Weights of a small multi-label audio tagger: width 128, trained on notes from a synthesiser with random patches.
Rows from block 2, named by matrix and row number. Rows with one number belong to one neuron. Each number is 50 + 15 x the weight over the matrix's rms, rounded and kept within 0 to 99. All counts start at 0.
# gate: first MLP gate (model.blocks.2.ff1.gate.weight, 256x128), inputs 0-127
# fc1: first MLP up (model.blocks.2.ff1.fc1.weight, 256x128), inputs 0-127
# fc2: first MLP down (model.blocks.2.ff1.fc2.weight, 128x256, transposed), outputs 0-127
gate.22:49 29 34 63 73 35 50 43 43 58 59 78 37 50 64 49 65 63 70 83 48 62 58 52 66 34 78 42 48 75 41 54 41 50 45 48 52 28 40 63 59 51 55 42 28 30 54 63 53 44 71 47 62 49 74 39 67 35 56 64 48 31 59 42 46 70 50 34 67 71 37 41 35 59 33 78 87 40 55 50 71 54 48 84 45 65 54 33 54 33 35 29 42 40 37 65 39 67 46 48 26 48 51 48 42 60 43 55 08 38 54 58 55 68 42 63 48 40 44 25 16 09 34 42 36 77 73 32
fc1.22:33 59 66 39 55 38 59 62 22 39 24 29 38 41 41 43 79 81 81 23 59 73 51 68 42 55 69 40 60 71 49 20 37 32 29 29 58 36 40 56 69 38 61 58 16 68 56 64 79 67 40 81 56 54 32 33 54 22 51 53 25 29 66 49 42 64 35 77 45 72 42 37 40 73 48 41 34 40 57 40 37 67 30 23 36 01 47 38 44 29 44 45 38 33 45 63 61 60 43 18 63 35 55 61 35 72 80 54 36 53 33 51 40 49 40 45 56 33 45 28 38 54 60 26 49 55 57 46
fc2.22:55 69 66 22 31 26 20 51 63 49 57 31 24 53 23 54 53 31 56 61 44 60 41 58 66 44 69 55 54 64 27 66 63 61 59 46 57 63 45 55 76 54 52 43 66 51 74 38 26 38 36 21 41 44 49 69 11 41 27 84 53 45 26 40 50 47 62 45 48 53 38 47 40 53 65 72 33 48 53 38 54 61 53 51 61 39 39 29 49 41 29 30 63 55 70 59 42 58 47 71 27 82 51 21 56 50 53 33 36 31 82 52 36 61 36 00 75 73 43 22 43 54 47 48 40 46 43 46
gate.23:67 53 41 33 47 69 52 68 20 48 72 32 52 57 54 39 91 75 58 45 40 35 60 43 41 49 41 37 46 58 47 58 47 83 46 46 34 15 63 29 63 30 60 77 31 45 44 71 39 51 37 53 65 40 68 80 31 54 51 33 14 26 53 58 55 53 45 90 38 49 51 31 77 62 58 38 36 61 58 53 14 45 68 43 46 36 58 75 46 55 12 74 44 51 52 67 49 63 57 37 97 37 71 95 63 54 66 74 50 74 63 59 62 40 38 54 56 51 40 51 58 36 66 38 41 39 43 42
fc1.23:19 35 64 53 56 45 51 41 94 54 41 44 50 56 37 52 48 54 44 57 86 77 32 40 51 00 70 70 37 84 91 12 47 27 14 48 46 65 43 43 41 50 66 45 54 53 28 22 62 36 43 65 57 55 53 65 23 69 52 47 63 62 51 53 53 41 45 44 00 28 54 37 25 38 57 29 66 55 17 53 51 60 34 64 63 60 49 33 58 49 56 43 40 52 38 57 66 36 41 36 36 28 62 57 69 37 46 66 99 18 32 51 60 49 99 43 65 50 54 33 47 58 61 47 73 46 56 65
fc2.23:45 57 46 31 48 57 89 36 48 52 71 38 54 39 44 59 55 58 40 33 45 61 46 34 35 56 78 52 69 58 71 33 72 37 45 45 41 16 47 34 52 64 40 46 43 46 31 67 44 70 60 51 49 39 67 30 77 46 99 28 43 41 67 68 78 46 42 53 61 59 21 62 79 55 28 37 24 68 68 53 60 56 56 17 37 53 37 66 51 53 52 70 44 32 48 41 39 47 34 22 55 28 60 60 42 40 53 58 52 50 45 46 53 40 41 59 22 17 51 44 64 35 75 62 23 62 34 36
gate.24:47 37 45 71 62 62 59 34 52 67 47 63 39 53 37 55 38 65 55 70 43 45 63 36 55 41 79 37 64 63 64 80 77 38 27 39 45 47 47 44 59 44 67 46 47 63 51 31 28 78 58 40 45 47 68 64 61 38 65 45 35 41 60 42 71 50 42 43 55 43 47 61 41 38 52 67 38 46 61 62 39 42 42 63 59 40 52 49 49 43 54 46 61 16 37 45 62 54 61 55 62 27 41 43 53 49 45 64 56 48 41 35 48 35 41 58 30 25 27 49 50 55 36 24 44 49 44 59
fc1.24:54 58 27 68 69 54 59 31 41 67 40 65 37 58 38 38 57 67 49 57 51 64 64 46 64 59 72 41 62 83 20 37 45 42 48 55 47 63 34 53 45 57 56 44 50 45 49 54 31 49 61 68 46 60 49 30 68 50 42 41 38 53 50 45 56 32 66 26 65 34 27 82 58 57 48 54 44 43 31 66 39 48 61 60 40 54 66 43 53 59 35 40 48 69 35 53 55 41 69 59 46 54 57 67 51 50 39 65 58 50 65 34 40 41 45 50 44 49 59 48 52 47 40 44 57 59 75 57
fc2.24:58 54 60 25 39 51 59 75 51 40 54 47 28 34 50 66 61 71 45 64 49 71 73 70 29 41 82 49 50 57 52 34 55 52 62 61 48 46 43 63 30 42 49 67 38 45 56 51 68 46 60 35 72 39 51 32 42 53 60 47 43 35 53 38 44 43 50 66 42 49 78 66 41 54 56 49 60 46 49 42 59 41 54 25 65 49 49 29 66 78 49 44 59 44 49 33 53 56 45 27 48 36 65 35 55 46 54 48 54 58 49 51 66 75 56 49 60 42 55 53 32 53 47 40 45 58 49 76
gate.25:36 36 61 44 44 39 22 44 79 38 57 38 30 51 44 25 34 50 33 71 45 34 41 59 36 65 32 64 43 49 50 43 41 53 43 51 67 70 20 68 82 58 61 40 20 56 61 45 59 49 52 47 49 42 26 29 42 41 45 81 52 48 65 39 53 38 66 37 36 60 59 64 45 56 55 54 74 50 59 69 43 55 45 64 28 56 24 31 63 48 53 45 46 30 62 47 27 28 61 68 45 60 68 38 54 38 62 14 50 45 25 36 44 57 72 28 53 53 47 41 62 37 37 75 45 47 60 55
fc1.25:74 52 56 35 49 37 28 56 65 55 55 43 51 79 78 33 30 65 62 55 57 42 70 49 39 63 80 75 49 66 64 78 52 40 77 22 68 57 54 78 48 65 76 35 55 57 73 68 43 61 52 53 63 67 36 52 68 44 52 82 49 22 46 53 42 50 53 49 50 69 91 44 45 61 47 77 49 47 52 44 52 50 56 37 52 53 58 44 29 31 55 39 70 37 44 32 45 43 53 76 80 63 84 36 58 41 67 36 25 55 58 47 52 48 60 38 54 59 63 74 39 41 54 38 24 54 58 43
fc2.25:64 34 74 57 34 60 56 39 34 52 65 66 55 43 43 32 34 28 54 41 82 57 53 45 75 53 46 43 36 61 77 56 77 29 58 70 66 28 35 55 67 38 62 44 56 54 54 26 22 51 64 74 39 26 64 75 58 57 76 58 32 64 57 59 64 49 31 35 58 49 68 61 43 52 26 55 39 35 55 72 68 71 56 80 38 82 41 44 82 53 57 45 56 33 54 38 46 49 44 52 58 66 43 55 19 55 41 45 84 39 48 43 66 35 47 39 57 52 44 66 73 41 50 54 60 15 36 53
gate.26:68 61 63 45 65 46 35 55 70 45 41 95 53 44 38 49 43 00 55 48 51 67 48 65 44 33 34 39 17 62 30 42 60 51 41 39 69 40 52 50 62 76 57 51 36 53 73 34 43 49 56 57 30 63 34 34 75 26 52 70 54 34 45 54 66 86 39 56 74 72 24 57 40 70 69 51 31 30 47 49 18 29 34 49 56 39 09 34 38 50 65 27 49 46 25 47 25 61 47 71 48 56 46 81 53 40 45 45 24 52 77 73 24 28 20 44 49 45 55 45 56 13 48 46 48 52 47 35
fc1.26:78 57 37 43 50 51 41 70 46 92 51 58 25 61 46 52 45 59 10 44 50 62 56 22 76 64 45 89 17 41 49 39 41 35 63 58 19 62 52 39 38 69 58 73 60 62 50 41 34 55 60 60 51 47 36 11 57 75 14 70 65 63 41 65 27 05 62 28 43 14 82 65 60 51 72 32 57 54 62 67 47 55 43 41 51 56 46 58 48 82 52 51 62 49 49 21 42 24 72 71 50 48 59 63 43 47 52 65 54 48 93 37 92 51 60 55 71 67 59 21 48 36 40 44 57 63 71 64
fc2.26:29 44 50 43 74 32 72 31 67 40 59 88 65 56 61 64 43 30 67 64 41 55 62 79 53 48 20 06 65 50 24 55 59 65 47 34 99 46 44 19 68 49 63 61 32 43 47 28 49 48 67 48 56 75 49 31 77 43 60 49 56 50 53 49 49 89 34 72 40 97 35 38 14 69 57 59 43 61 37 40 71 60 69 60 72 55 38 18 59 42 63 50 62 41 52 40 54 57 48 53 38 72 61 62 30 10 37 42 44 62 33 44 64 39 41 73 25 39 61 53 50 26 32 32 62 49 49 33
gate.27:39 53 29 27 29 51 73 23 27 54 53 43 43 33 46 51 56 54 54 58 57 80 62 38 43 29 54 34 37 39 34 55 83 19 53 36 61 43 28 42 48 59 54 44 78 26 46 35 49 78 46 38 75 50 57 49 57 74 28 39 55 51 22 24 53 39 34 43 50 22 33 48 24 02 31 16 50 44 37 39 55 61 66 50 31 57 50 66 67 53 52 41 66 59 56 58 51 39 49 55 58 42 58 61 41 72 36 30 54 40 45 57 59 30 35 50 54 59 46 59 47 53 73 34 40 64 51 61
fc1.27:43 59 57 37 52 47 32 47 43 54 43 36 49 71 00 64 64 50 47 33 42 44 50 06 21 55 61 09 41 61 66 34 22 29 53 49 43 48 49 08 50 70 28 64 39 67 79 40 51 45 63 55 60 48 41 56 67 45 36 56 55 42 56 37 57 63 34 65 59 56 47 61 52 33 61 32 60 58 52 58 61 55 61 88 71 38 77 38 71 47 39 73 40 39 59 58 72 65 50 54 46 35 33 44 42 68 58 51 54 52 41 34 45 55 44 72 46 37 26 37 48 14 32 58 43 56 32 57
fc2.27:58 45 54 47 48 58 63 65 36 55 46 61 54 59 69 58 13 66 65 29 41 51 49 62 33 57 57 71 61 65 55 74 58 41 58 36 50 69 43 62 43 39 26 50 48 54 45 86 42 51 69 65 45 26 74 81 09 50 51 49 56 80 39 39 68 58 54 42 47 54 72 44 80 60 67 50 51 69 78 65 48 56 35 46 81 58 32 62 60 61 27 51 45 39 68 54 23 50 65 32 60 48 44 58 70 26 56 45 61 42 78 35 58 74 61 69 42 32 37 85 64 49 64 49 36 48 58 56
gate.28:47 64 84 83 37 39 31 64 58 37 48 43 34 37 33 23 51 64 60 67 46 57 46 46 34 70 45 54 29 58 43 45 61 53 62 60 62 40 49 39 50 79 43 74 30 32 66 29 17 62 42 60 41 24 48 48 52 44 37 57 32 68 45 50 47 53 79 37 56 50 75 70 59 49 41 55 50 51 57 32 42 58 68 55 38 67 50 67 67 36 49 17 39 41 39 41 33 43 63 43 41 54 53 54 36 74 45 36 06 44 62 53 33 47 39 30 67 70 61 46 47 37 48 53 62 23 55 41
fc1.28:58 42 56 62 35 27 33 51 55 49 50 67 63 36 50 46 39 40 79 68 71 56 57 62 56 59 47 63 34 54 57 67 50 63 52 43 73 83 42 48 55 75 47 44 37 48 65 56 23 48 67 53 12 31 50 53 52 62 54 65 50 81 65 67 62 57 68 69 47 42 59 67 45 48 65 81 36 44 32 48 51 44 41 56 53 63 46 34 73 55 46 53 41 47 51 68 27 55 62 69 45 76 43 67 30 36 56 33 50 86 67 43 43 44 63 28 41 44 55 48 56 53 59 88 49 30 41 43
fc2.28:73 69 56 46 44 40 41 54 50 50 34 38 39 47 47 71 50 73 47 54 42 55 48 71 57 42 58 61 27 56 41 44 53 46 45 48 75 58 48 58 37 30 50 42 43 49 42 64 41 50 55 42 55 50 59 69 52 45 59 72 47 73 46 52 53 60 24 51 45 63 35 49 73 43 42 60 59 52 64 45 55 54 43 43 61 47 43 46 42 31 54 46 50 51 54 33 35 52 70 49 60 68 80 35 55 51 47 47 23 46 61 53 43 51 58 48 31 36 70 43 42 71 68 57 39 62 44 56
gate.29:70 49 75 71 47 37 45 70 37 46 52 54 31 39 42 50 38 21 55 31 50 35 54 49 45 44 54 34 42 65 43 50 62 69 64 54 84 54 71 72 57 31 54 50 47 39 44 37 44 26 51 38 40 59 48 81 44 20 28 65 46 76 34 45 47 51 51 55 49 45 64 55 60 57 42 92 60 35 46 44 71 55 42 52 34 61 50 26 66 27 38 54 53 30 43 55 56 52 44 67 50 74 64 32 66 11 39 43 02 23 62 42 18 51 32 34 38 48 42 46 16 57 57 41 42 33 47 46
fc1.29:52 59 50 39 44 60 22 46 51 52 45 58 65 64 52 54 54 34 48 18 61 19 39 52 46 63 46 79 61 30 73 53 58 41 47 59 38 47 57 85 57 60 47 72 51 36 59 33 74 60 45 59 31 46 79 56 40 59 75 22 66 48 43 43 71 47 68 55 43 29 66 41 32 42 66 41 65 58 42 62 55 61 50 51 59 42 50 66 63 50 56 33 29 55 70 33 49 60 47 55 78 44 51 09 46 20 73 68 63 47 41 77 49 44 32 64 41 64 46 58 39 46 43 66 38 39 51 46
fc2.29:61 59 44 45 54 64 64 34 24 44 42 51 39 54 33 36 50 44 36 47 54 78 44 29 44 45 45 45 48 61 48 41 42 47 56 48 51 26 58 39 40 38 43 54 41 12 61 42 42 50 49 61 60 74 22 43 36 58 19 68 47 42 38 44 18 44 71 63 36 38 45 56 40 34 50 54 28 52 65 56 45 42 65 34 49 43 69 47 37 47 63 33 55 59 49 60 64 21 51 61 31 56 63 36 38 48 45 72 38 49 48 53 57 66 51 50 58 66 45 32 52 28 33 47 60 60 51 55
gate.30:40 55 42 45 53 66 62 36 71 45 44 31 70 54 47 43 40 43 47 66 41 60 44 39 65 55 36 55 33 53 19 55 50 58 52 47 70 73 58 26 66 70 49 48 77 67 78 52 26 67 70 47 57 36 45 48 50 59 31 60 51 86 35 36 62 27 72 46 61 47 43 39 59 57 51 33 59 46 37 42 66 30 31 60 56 75 42 43 48 51 59 22 44 60 63 77 42 72 42 65 36 46 47 37 49 42 41 45 55 74 57 55 55 32 48 34 47 27 36 59 54 41 57 54 46 70 63 44
fc1.30:24 49 39 76 56 35 52 42 32 52 42 63 47 58 52 38 63 42 43 23 69 56 35 58 57 53 63 55 66 44 53 44 26 46 57 57 49 41 44 73 29 18 63 37 62 50 37 58 75 55 41 43 23 54 51 44 35 48 75 66 69 53 63 48 46 47 40 48 46 46 47 53 25 39 47 52 61 42 24 35 36 52 58 47 61 42 62 42 63 72 44 50 50 46 33 40 48 28 38 35 33 52 57 43 56 38 53 59 63 35 36 55 54 67 57 53 78 35 60 34 13 90 63 65 69 49 49 72
fc2.30:38 53 54 27 59 52 59 40 44 53 27 63 36 51 60 45 65 56 48 69 40 68 75 43 68 56 46 54 41 41 21 62 62 68 50 65 47 49 66 24 59 51 28 52 47 41 54 51 41 60 51 20 53 39 11 57 59 46 39 22 53 23 34 54 28 47 53 52 60 28 30 33 44 52 41 57 42 55 48 51 57 56 59 46 64 68 50 49 44 32 73 41 51 65 61 53 71 65 55 53 51 46 68 57 32 53 50 48 32 59 63 44 52 62 10 45 46 77 32 60 57 65 65 66 63 45 37 41
gate.31:23 25 49 58 51 15 41 25 53 48 39 48 40 43 42 75 42 45 61 59 47 53 33 39 63 55 51 54 58 50 43 40 72 41 22 42 51 25 30 49 63 41 37 24 32 45 49 38 52 56 54 34 40 52 39 56 47 55 54 32 22 47 42 40 63 35 42 20 58 45 54 62 30 63 52 21 44 43 46 57 54 46 42 48 45 49 19 41 58 51 28 23 49 24 46 46 42 63 59 55 39 21 41 72 48 49 48 60 47 57 58 46 30 38 54 25 51 58 54 44 42 31 30 37 54 42 54 39
fc1.31:26 54 50 70 72 59 53 48 74 60 41 51 45 48 53 60 47 52 40 50 61 58 62 51 60 58 75 48 65 57 60 52 68 67 50 26 33 38 51 45 45 74 45 66 50 48 52 66 30 39 92 55 52 40 73 36 53 75 60 45 17 58 36 56 51 35 50 32 29 40 55 68 49 43 65 34 56 60 51 75 74 54 72 44 70 49 28 42 67 40 34 64 48 28 50 50 73 44 58 49 37 57 31 42 69 42 27 74 43 35 54 69 61 64 45 56 29 28 48 56 39 34 40 62 50 53 62 50
fc2.31:63 36 55 43 44 47 57 40 39 50 28 28 26 37 40 62 59 74 59 51 59 59 54 48 55 49 66 78 32 47 53 46 56 53 46 59 60 45 51 71 50 35 49 35 47 38 54 51 82 59 45 56 46 55 56 48 45 49 46 51 55 26 54 56 47 48 20 73 31 39 35 30 37 44 51 62 67 32 44 33 55 41 48 53 49 61 53 43 51 57 65 40 68 55 70 60 38 52 43 67 67 54 50 45 49 65 57 37 50 55 28 73 31 43 50 63 81 50 52 59 48 59 82 52 57 44 45 69
gate.32:52 73 43 52 61 62 62 83 54 45 59 42 44 34 49 34 42 45 48 40 40 41 59 46 22 58 45 64 45 61 42 40 55 72 57 32 54 40 56 59 59 36 31 46 38 38 61 50 18 63 29 44 38 60 41 71 47 46 51 67 25 67 77 41 33 56 61 53 44 53 64 36 49 49 41 80 51 48 58 20 47 36 54 82 26 49 64 22 59 40 52 57 35 51 40 50 27 36 68 44 39 46 56 55 47 64 53 42 23 50 38 33 39 49 28 34 28 44 38 35 34 33 71 55 23 31 42 08
fc1.32:52 48 31 46 51 52 36 42 44 33 62 37 62 48 57 55 65 61 55 49 43 35 47 27 55 71 34 55 35 41 73 41 40 35 38 40 29 45 41 32 45 39 22 51 45 56 50 45 68 56 64 94 79 40 60 24 43 42 47 45 53 40 22 62 45 45 26 44 55 37 44 46 58 29 37 25 38 38 52 77 50 68 40 53 56 47 43 55 46 60 26 47 57 37 48 49 91 54 40 65 48 61 50 46 79 86 64 58 56 43 50 53 43 28 75 24 64 70 35 38 65 22 24 44 49 52 57 62
fc2.32:69 71 39 62 82 71 58 34 24 27 53 61 50 73 66 21 27 20 47 56 61 42 56 33 63 53 50 68 58 51 44 34 54 35 47 51 39 12 57 77 15 56 69 40 52 37 36 70 63 28 65 51 49 48 82 65 69 30 43 47 34 54 38 55 52 57 44 58 34 43 28 40 18 39 28 52 60 58 29 55 61 68 39 31 55 52 62 54 51 71 63 18 60 52 58 25 61 48 54 38 57 55 85 41 43 48 46 76 14 55 54 42 52 42 61 57 52 61 69 53 46 29 50 57 73 50 50 51
gate.33:69 77 50 62 80 38 87 31 46 69 38 64 39 52 55 45 58 43 46 69 50 67 49 58 69 08 52 50 52 88 49 69 60 30 40 45 46 55 35 36 41 64 42 56 41 50 54 56 30 55 56 45 55 72 42 60 63 56 54 25 19 52 69 49 60 55 48 32 31 50 38 41 52 70 52 23 46 43 37 44 56 36 50 82 60 46 66 54 61 54 57 42 41 24 42 94 57 44 57 60 63 55 66 65 56 44 55 60 56 49 59 51 54 20 61 72 40 39 42 50 54 56 48 62 52 86 59 42
fc1.33:40 46 42 39 68 58 60 67 39 60 38 38 70 50 57 42 54 43 42 68 33 54 59 74 64 53 37 48 47 64 21 70 66 75 72 52 52 49 35 56 48 49 58 58 34 46 65 41 13 59 57 53 57 61 55 60 55 34 51 36 37 58 28 59 78 31 46 61 65 54 33 55 76 53 37 72 38 44 52 53 34 24 51 48 35 62 67 47 52 56 54 51 64 45 53 47 48 39 65 71 43 39 56 72 43 46 47 53 21 64 75 28 51 37 36 54 27 29 54 39 45 31 63 44 54 43 73 52
fc2.33:70 62 31 46 53 67 45 50 68 48 38 45 37 50 61 72 66 66 46 86 44 58 47 47 17 40 56 27 38 38 46 48 22 44 50 45 49 59 68 61 65 58 69 49 52 54 63 73 65 37 41 36 49 62 28 47 54 57 38 38 49 20 54 50 43 42 60 61 56 54 86 52 29 74 64 57 64 57 54 32 32 50 58 33 41 56 53 63 70 64 51 56 60 54 47 66 63 76 72 42 41 40 38 41 50 36 60 58 53 46 65 45 53 88 47 81 59 14 52 36 33 57 48 54 61 64 72 57
gate.35:53 63 54 58 49 73 28 37 41 26 16 34 57 72 37 26 46 37 55 60 39 27 51 51 44 59 34 71 42 45 64 83 49 40 42 49 51 55 58 59 61 57 59 36 48 42 60 25 49 56 51 57 12 40 75 57 46 42 37 71 66 59 54 47 54 46 64 46 52 37 40 57 45 28 58 46 73 25 40 34 29 48 45 64 31 52 63 61 45 46 43 26 42 50 37 64 11 53 62 50 44 66 29 40 54 56 46 44 28 52 55 60 44 38 63 30 68 57 49 50 21 31 60 51 41 44 53 30
fc1.35:60 74 68 46 49 60 59 46 49 42 37 53 47 57 54 38 65 33 31 34 33 60 59 49 56 76 66 23 75 46 55 36 62 55 54 53 53 62 40 53 48 66 77 61 51 67 40 33 52 48 56 53 46 43 55 35 62 49 55 70 64 51 48 44 39 33 78 36 35 52 34 84 53 50 69 40 44 62 39 28 56 33 68 35 54 49 41 24 55 55 32 53 47 56 35 32 46 42 69 68 15 55 44 42 22 15 52 79 34 45 48 58 83 49 41 63 39 48 54 27 20 67 39 44 54 54 62 60
fc2.35:66 39 43 66 51 57 60 37 45 52 44 24 62 53 59 51 54 46 61 31 05 39 60 45 58 85 35 56 71 54 54 41 43 76 25 57 52 62 62 39 64 66 34 47 37 49 58 46 60 58 47 45 49 40 37 45 51 50 55 39 57 52 42 58 51 63 79 67 64 39 70 48 52 54 74 49 59 53 45 44 59 42 62 28 32 26 39 35 29 40 56 45 42 78 44 61 21 59 50 56 40 58 65 38 66 54 51 66 46 53 26 62 61 65 53 62 30 81 44 41 50 35 36 50 55 38 51 41
gate.36:54 31 53 68 55 37 57 46 59 50 37 72 30 26 26 41 16 44 75 53 54 45 66 62 46 48 54 59 51 42 36 33 45 37 47 60 53 62 45 44 54 48 67 32 38 63 36 42 55 23 41 53 58 54 36 35 49 42 46 45 29 62 78 65 56 62 38 36 56 70 60 63 39 42 35 58 80 47 38 47 52 36 38 54 33 36 48 45 36 36 45 43 34 43 59 68 58 49 62 52 44 44 67 34 40 41 39 56 51 54 47 29 24 74 48 51 30 38 44 50 27 50 75 76 42 50 45 45
fc1.36:47 51 37 35 37 35 41 41 42 26 43 54 64 35 45 50 41 45 66 49 44 80 34 74 56 46 52 66 49 25 60 47 49 62 53 45 40 52 47 50 39 46 55 44 49 33 34 38 58 48 41 52 34 53 50 17 30 64 42 65 54 45 46 37 50 46 54 30 27 47 50 38 35 55 42 21 43 61 30 42 36 52 44 42 36 41 34 39 59 50 55 42 60 68 36 51 49 40 71 42 60 51 68 30 46 53 59 50 56 31 50 56 57 37 51 61 51 46 64 60 60 56 47 57 47 33 66 49
fc2.36:43 20 46 48 43 19 44 42 56 61 39 53 69 65 72 55 32 60 55 64 12 35 61 62 69 57 47 53 34 47 49 56 53 56 45 46 56 67 57 51 45 44 51 35 33 54 45 57 38 60 51 54 42 43 36 69 45 47 43 75 50 57 66 55 62 48 56 44 41 62 43 47 63 45 51 49 56 50 65 60 47 46 35 53 52 64 47 67 35 24 56 48 46 51 61 52 43 61 66 72 59 57 61 65 48 45 60 44 42 55 54 60 35 38 52 39 46 51 52 70 43 78 61 44 66 42 33 49
gate.38:64 57 59 51 69 39 47 06 78 37 29 55 27 38 64 41 50 45 41 57 70 66 35 42 73 48 36 24 39 46 48 54 62 21 50 59 38 62 28 67 45 70 77 47 27 49 22 46 49 55 30 55 50 50 45 40 40 50 35 61 41 80 62 46 43 28 54 46 39 40 43 52 44 46 36 58 52 53 57 47 60 56 51 62 20 49 28 29 53 48 42 63 55 25 18 40 40 62 38 26 20 63 20 65 52 72 47 25 65 04 32 41 46 45 78 29 77 74 44 42 37 35 66 24 61 41 32 42
fc1.38:44 40 57 65 50 37 33 46 73 32 48 48 42 45 31 57 53 47 72 85 93 44 52 88 45 35 58 81 40 65 23 51 60 52 53 66 50 66 25 29 29 64 65 63 34 86 56 52 50 54 58 26 37 48 41 73 35 27 42 48 34 61 44 61 38 91 40 47 31 53 45 36 54 55 55 72 50 58 45 46 28 62 39 79 74 50 40 47 33 44 39 63 41 17 39 88 44 94 47 66 29 45 24 88 89 61 52 32 54 28 52 29 55 32 78 48 46 73 41 41 40 33 43 43 53 59 42 31
fc2.38:53 66 58 40 45 62 67 38 40 63 45 35 36 23 65 85 79 74 53 30 36 75 44 35 22 52 99 44 40 72 46 60 57 69 56 39 54 23 46 32 60 44 44 47 46 39 55 65 34 97 23 46 49 77 51 48 45 62 81 69 71 41 64 59 39 54 48 74 86 38 51 63 73 46 41 74 69 36 96 61 42 56 46 37 53 36 22 48 61 30 67 47 54 53 51 47 46 47 49 55 66 52 27 61 37 48 50 32 36 40 67 64 51 56 20 25 52 38 40 28 61 41 76 53 10 72 15 31
gate.40:46 43 36 50 34 47 63 44 42 33 76 41 54 56 51 57 64 22 78 48 63 74 21 37 35 57 55 51 47 38 29 51 50 50 37 50 27 29 47 37 41 41 66 95 43 58 58 69 56 66 21 49 29 49 58 74 14 64 33 47 34 22 60 31 53 51 53 49 31 86 39 56 33 37 34 32 52 65 36 25 16 43 63 58 69 35 34 61 67 43 44 54 61 53 57 58 31 58 65 45 44 52 19 79 40 42 51 66 61 28 53 31 44 37 34 69 36 70 71 53 48 44 53 63 75 52 34 62
fc1.40:60 83 46 32 46 81 35 41 56 27 34 37 57 43 68 47 40 65 51 53 50 43 36 37 38 54 56 49 40 46 47 35 46 38 30 16 52 58 37 34 39 49 52 29 43 55 55 67 49 75 27 44 64 56 54 13 57 57 47 55 58 51 75 22 62 17 29 51 36 36 37 56 37 57 46 32 64 31 45 48 56 50 65 70 28 49 44 72 57 58 52 35 67 49 25 52 36 36 54 57 67 57 47 33 52 42 56 25 74 65 48 65 47 29 47 21 52 21 63 50 50 50 54 30 43 50 52 48
fc2.40:44 46 46 56 47 30 38 59 53 65 35 54 39 38 35 71 55 72 45 60 38 43 45 42 56 49 37 29 70 31 31 62 47 73 54 55 35 66 48 55 33 46 57 15 50 34 41 25 53 71 46 50 49 26 57 52 20 46 53 38 58 45 47 60 37 43 68 43 75 40 23 53 56 26 67 73 33 44 42 34 47 50 72 52 49 36 55 50 36 67 59 41 57 60 71 48 31 32 47 55 67 54 28 49 47 63 39 64 71 50 39 63 67 26 58 42 70 81 33 71 58 93 54 48 35 36 57 59
gate.42:60 72 62 52 74 43 76 52 62 54 43 65 42 59 54 59 54 48 70 60 51 66 55 58 66 38 26 52 63 61 60 52 51 50 64 49 62 53 56 32 45 74 45 49 58 71 43 65 50 46 53 73 53 76 46 47 57 53 46 42 45 41 66 46 67 60 43 43 45 54 60 58 46 56 60 30 51 53 52 50 59 46 60 68 49 63 50 50 77 40 63 73 32 19 43 80 36 65 61 60 38 48 47 69 51 61 43 43 45 61 65 47 59 40 58 51 49 38 57 46 45 40 44 52 60 64 48 39
fc1.42:56 47 18 70 44 52 48 34 70 51 31 62 51 29 39 44 27 57 71 53 77 39 54 43 50 43 57 48 50 20 48 56 34 33 58 46 40 66 46 61 42 45 75 23 65 46 35 36 77 53 45 61 53 48 52 47 43 57 78 38 57 55 66 38 29 37 63 17 41 36 46 50 51 45 65 41 53 48 38 37 59 53 54 38 62 38 52 56 33 59 56 39 65 72 27 38 33 40 29 53 38 57 39 26 80 54 39 47 67 36 35 51 47 55 58 63 69 64 56 49 58 63 41 39 71 51 59 65
fc2.42:29 51 72 63 57 60 53 52 33 38 40 36 35 50 53 50 37 44 46 48 53 51 39 49 71 59 64 63 57 53 48 46 79 18 50 68 56 41 46 31 35 50 30 46 55 54 49 58 31 42 63 68 56 65 60 35 45 43 43 66 42 58 48 58 72 42 42 28 27 37 26 56 58 53 37 45 33 37 40 63 75 50 56 74 39 57 67 43 32 45 53 35 50 26 36 53 54 37 39 70 59 65 59 65 53 54 48 40 54 44 36 50 49 27 71 48 46 37 65 63 50 53 62 45 36 51 37 56
gate.43:54 70 64 53 58 77 60 55 58 28 38 40 80 30 36 44 48 53 30 42 56 48 48 34 63 55 56 44 37 65 03 53 28 34 23 59 31 36 19 40 65 71 50 24 43 49 35 47 61 47 41 66 47 46 21 44 58 64 56 44 42 59 55 49 47 37 70 60 63 24 52 55 51 43 54 51 60 35 53 33 34 58 33 49 42 18 40 66 53 38 64 34 29 39 37 68 64 36 20 37 40 46 55 59 43 56 55 54 63 36 43 44 48 74 33 39 79 65 44 64 54 53 60 24 53 44 32 50
fc1.43:68 68 29 53 44 38 57 31 58 50 45 37 05 24 41 45 48 27 39 49 35 39 67 57 41 45 72 47 37 36 60 67 63 41 51 42 35 50 50 49 67 38 36 69 34 10 44 55 48 82 39 70 57 44 72 49 56 51 64 15 34 45 95 46 43 20 07 50 36 58 14 52 64 66 72 44 59 44 67 47 61 39 35 71 21 50 49 37 33 50 48 42 47 34 42 66 15 48 52 33 66 49 26 44 57 80 51 25 68 39 47 44 48 38 50 39 44 54 39 41 63 50 62 40 57 24 35 55
fc2.43:60 46 44 64 72 15 58 46 83 55 62 68 27 35 30 27 69 22 64 31 52 28 54 52 64 50 25 53 61 10 64 51 44 51 56 48 83 60 74 64 63 53 44 59 64 47 40 44 60 31 70 66 47 90 35 39 61 49 24 36 54 42 70 59 38 55 60 49 49 71 58 59 59 72 65 50 76 53 32 38 29 40 18 61 61 58 64 40 70 62 70 70 72 64 76 47 52 76 44 53 34 74 55 28 78 44 59 37 40 55 44 60 47 54 77 80 53 74 66 41 36 67 43 51 64 68 60 24